Weights of a small class-conditioned image flow-matching model.
Data: trained on drawings of small networks of dots and links, 48750 training examples, 60.7 epochs.
Rows from block 9, named by matrix and row number. Rows with one number belong to one channel. Each number is 128 + 32 x the weight over its row's rms, rounded and kept within 0 to 255. All counts start at 0.
# convs0: first 3x3 conv (model.mid.2.convs.0.weight, 128x128x3x3), inputs 112-118, a 3x3 kernel for each
# convs1: second 3x3 conv (model.mid.2.convs.1.weight, 128x128x3x3, transposed), outputs 112-118, a 3x3 kernel for each
convs0.1 [128 128 128 128 128 128 128 128 128 128 128 128 128 128 128 128 128 128 128 128 128 128 128 128 128 128 128 128 128 128 128 128 128 128 128 128 128 128 128 128 128 128 128 128 128 128 128 128 128 128 128 128 128 128 128 128 128 128 128 128 128 128 128]
convs0.3 [128 128 128 128 128 128 128 128 128 128 128 128 128 128 128 128 128 128 128 128 128 128 128 128 128 128 128 128 128 128 128 128 128 128 128 128 128 128 128 128 128 128 128 128 128 128 128 128 128 128 128 128 128 128 128 128 128 128 128 128 128 128 128]
convs0.17 [128 128 128 128 128 128 128 128 128 128 128 128 128 128 128 128 128 128 128 128 128 128 128 128 128 128 128 128 128 128 128 128 128 128 128 128 128 128 128 128 128 128 128 128 128 128 128 128 128 128 128 128 128 128 128 128 128 128 128 128 128 128 128]
convs0.18 [128 128 128 128 128 128 128 128 128 128 128 128 128 128 128 128 128 128 128 128 128 128 128 128 128 128 128 128 128 128 128 128 128 128 128 128 128 128 128 128 128 128 128 128 128 128 128 128 128 128 128 128 128 128 128 128 128 128 128 128 128 128 128]
convs0.44 [128 128 128 128 128 128 128 128 128 128 128 128 128 128 128 128 128 128 128 128 128 128 128 128 128 128 128 128 128 128 128 128 128 128 128 128 128 128 128 128 128 128 128 128 128 128 128 128 128 128 128 128 128 128 128 128 128 128 128 128 128 128 128]
convs0.59 [128 128 128 128 128 128 128 128 128 128 128 128 128 128 128 128 128 128 128 128 128 128 128 128 128 128 128 128 128 128 128 128 128 128 128 128 128 128 128 128 128 128 128 128 128 128 128 128 128 128 128 128 128 128 128 128 128 128 128 128 128 128 128]
convs0.71 [128 128 128 128 128 128 128 128 128 128 128 128 128 128 128 128 128 128 128 128 128 128 128 128 128 128 128 128 128 128 128 128 128 128 128 128 128 128 128 128 128 128 128 128 128 128 128 128 128 128 128 128 128 128 128 128 128 128 128 128 128 128 128]
convs0.83 [128 128 128 128 128 128 128 128 128 128 128 128 128 128 128 128 128 128 128 128 128 128 128 128 128 128 128 128 128 128 128 128 128 128 128 128 128 128 128 128 128 128 128 128 128 128 128 128 128 128 128 128 128 128 128 128 128 128 128 128 128 128 128]
convs0.96 [128 128 128 128 128 128 128 128 128 128 128 128 128 128 128 128 128 128 128 128 128 128 128 128 128 128 128 128 128 128 128 128 128 128 128 128 128 128 128 128 128 128 128 128 128 128 128 128 128 128 128 128 128 128 128 128 128 128 128 128 128 128 128]
convs0.119 [128 128 128 128 128 128 128 128 128 128 128 128 128 128 128 128 128 128 128 128 128 128 128 128 128 128 128 128 128 128 128 128 128 128 128 128 128 128 128 128 128 128 128 128 128 128 128 128 128 128 128 128 128 128 128 128 128 128 128 128 128 128 128]
convs0.120 [128 128 128 128 128 128 128 128 128 128 128 128 128 128 128 128 128 128 128 128 128 128 128 128 128 128 128 128 128 128 128 128 128 128 128 128 128 128 128 128 128 128 128 128 128 128 128 128 128 128 128 128 128 128 128 128 128 128 128 128 128 128 128]
convs0.122 [128 128 128 128 128 128 128 128 128 128 128 128 128 128 128 128 128 128 128 128 128 128 128 128 128 128 128 128 128 128 128 128 128 128 128 128 128 128 128 128 128 128 128 128 128 128 128 128 128 128 128 128 128 128 128 128 128 128 128 128 128 128 128]
convs0.126 [128 128 128 128 128 128 128 128 128 128 128 128 128 128 128 128 128 128 128 128 128 128 128 128 128 128 128 128 128 128 128 128 128 128 128 128 128 128 128 128 128 128 128 128 128 128 128 128 128 128 128 128 128 128 128 128 128 128 128 128 128 128 128]
convs1.1 [128 128 128 128 128 128 128 128 128 128 128 128 128 128 128 128 128 128 128 128 128 128 128 128 128 128 128 128 128 128 128 128 128 128 128 128 128 128 128 128 128 128 128 128 128 128 128 128 128 128 128 128 128 128 128 128 128 128 128 128 128 128 128]
convs1.3 [128 128 128 128 128 128 128 128 128 128 128 128 128 128 128 128 128 128 128 128 128 128 128 128 128 128 128 128 128  16 128 128 128 128 128 128 128 128 128 128 128 128 128 128 128 128 128 128 128 128 128 128 128 128 128 128 128 128 128 128 128 128 128]
convs1.17 [128 128 128 128 128 128 128 128 128 128 128 128 128 128 128 128 128 128 128 128 128 128 128 128 128 128 128 128 128 128 128 128 128 128 128 128 128 128 128 128 128 128 128 128 128 128 128 128 128 128 128 128 128 128 128 128 128 128 128 128 128 128 128]
convs1.18 [128 128 128 113 128 127 127 128 128 128 128 128 128 125 127 128 128 128 128 128 128 121 128 128 123 128 128 128 128   0 128 128 127 128 128 127 128 128 127 128 127 128 128 128 128 128 128 128 128 126 128 128 128 128 128 128 128 123 128 128 126 128 128]
convs1.44 [128 128 128 128 128 128 128 128 128 128 128 128 128 128 128 128 128 128 128 128 128 128 128 128 128 128 128 128 128 128 128 128 128 127 128 128 128 128 128 128 128 128 128 128 128 128 128 128 128 128 128 128 128 128 128 128 128 128 128 128 128 128 128]
convs1.59 [128 128 128 128 128 128 128 128 128 128 128 128 128 128 128 128 128 128 128 128 128 128 128 128 128 128 128 153 129 128 128 135 127 128 112 123 128 128 128 128 128 128 128 128 128 128 128 128 128 128 128 128 128 128 127 128 128 128 128 128 128 128 128]
convs1.71 [128 128 128 128 128 127 128 128 127 128 128 128 128 128 128 128 128 128 128 128 128 128 128 128 128 128 128 128 128 128 128 128 128 128 128 128 128 128 128 128 128 128 128 128 126 128 128 128 128 128 126 128 128 128 128 128 128 128 128 128 128 128 128]
convs1.83 [128 128 128 128 128 128 128 128 128 128 128 128 128 128 128 128 128 128 128 128 128 128 128 128 128 128 128 128 130 128 128 128 128 128 128 128 128 128 128 128 128 128 128 128 128 128 128 128 128 128 128 128 128 128 128 128 128 128 128 128 128 128 128]
convs1.96 [128 128 128 128 128 128 128 128 128 128 128 128 128 128 128 128 128 128 128 128 128 128 128 128 128 128 128 128 128 128 128 123 128 128 189   0 128 128 128 128 128 128 128 128 128 128 128 128 128 128 128 128 128 128 128 128 128 128 128 128 128 128 128]
convs1.119 [128 128 128 128 128 128 128 128 128 128 128 128 128 128 128 128 128 128 128 128 128 128 128 128 128 128 128 128 128 128 128 128 128 128 128 128 128 128 128 128 128 128 128 128 128 128 128 128 128 128 128 128 128 128 128 128 128 128 128 128 128 128 128]
convs1.120 [128 128 128 128 128 128 128 128 128 128 128 128 128 128 128 128 128 128 128 128 128 127 128 128 128 128 128 128 128 128 128 128 128 128 128 129 128 127 128 127 128 128 128 128 128 128 128 128 128 127 128 128 128 128 128 128 128 128 123 128 128 128 128]
convs1.122 [128 128 128 128 128 128 128 128 128 128 128 128 128 128 128 128 128 128 128 128 128 128 128 128 128 128 128 128 128 128 128 128 128 128 128 128 128 128 128 128 128 128 128 128 128 128 128 128 128 128 128 128 128 128 128 128 128 128 128 128 128 128 128]
convs1.126 [128 128 124 128 128 128 128 128 128 128 128 128 128 128 128 128 128 128 128 128 128 128 128 128 128 127 128 129 128 128 128 128 128 128 128 128 128 127 128 128 128 128 128 128 128 128 128 128 128 128 128 128 128 128 128 128 128 128 128 128 128 128 128]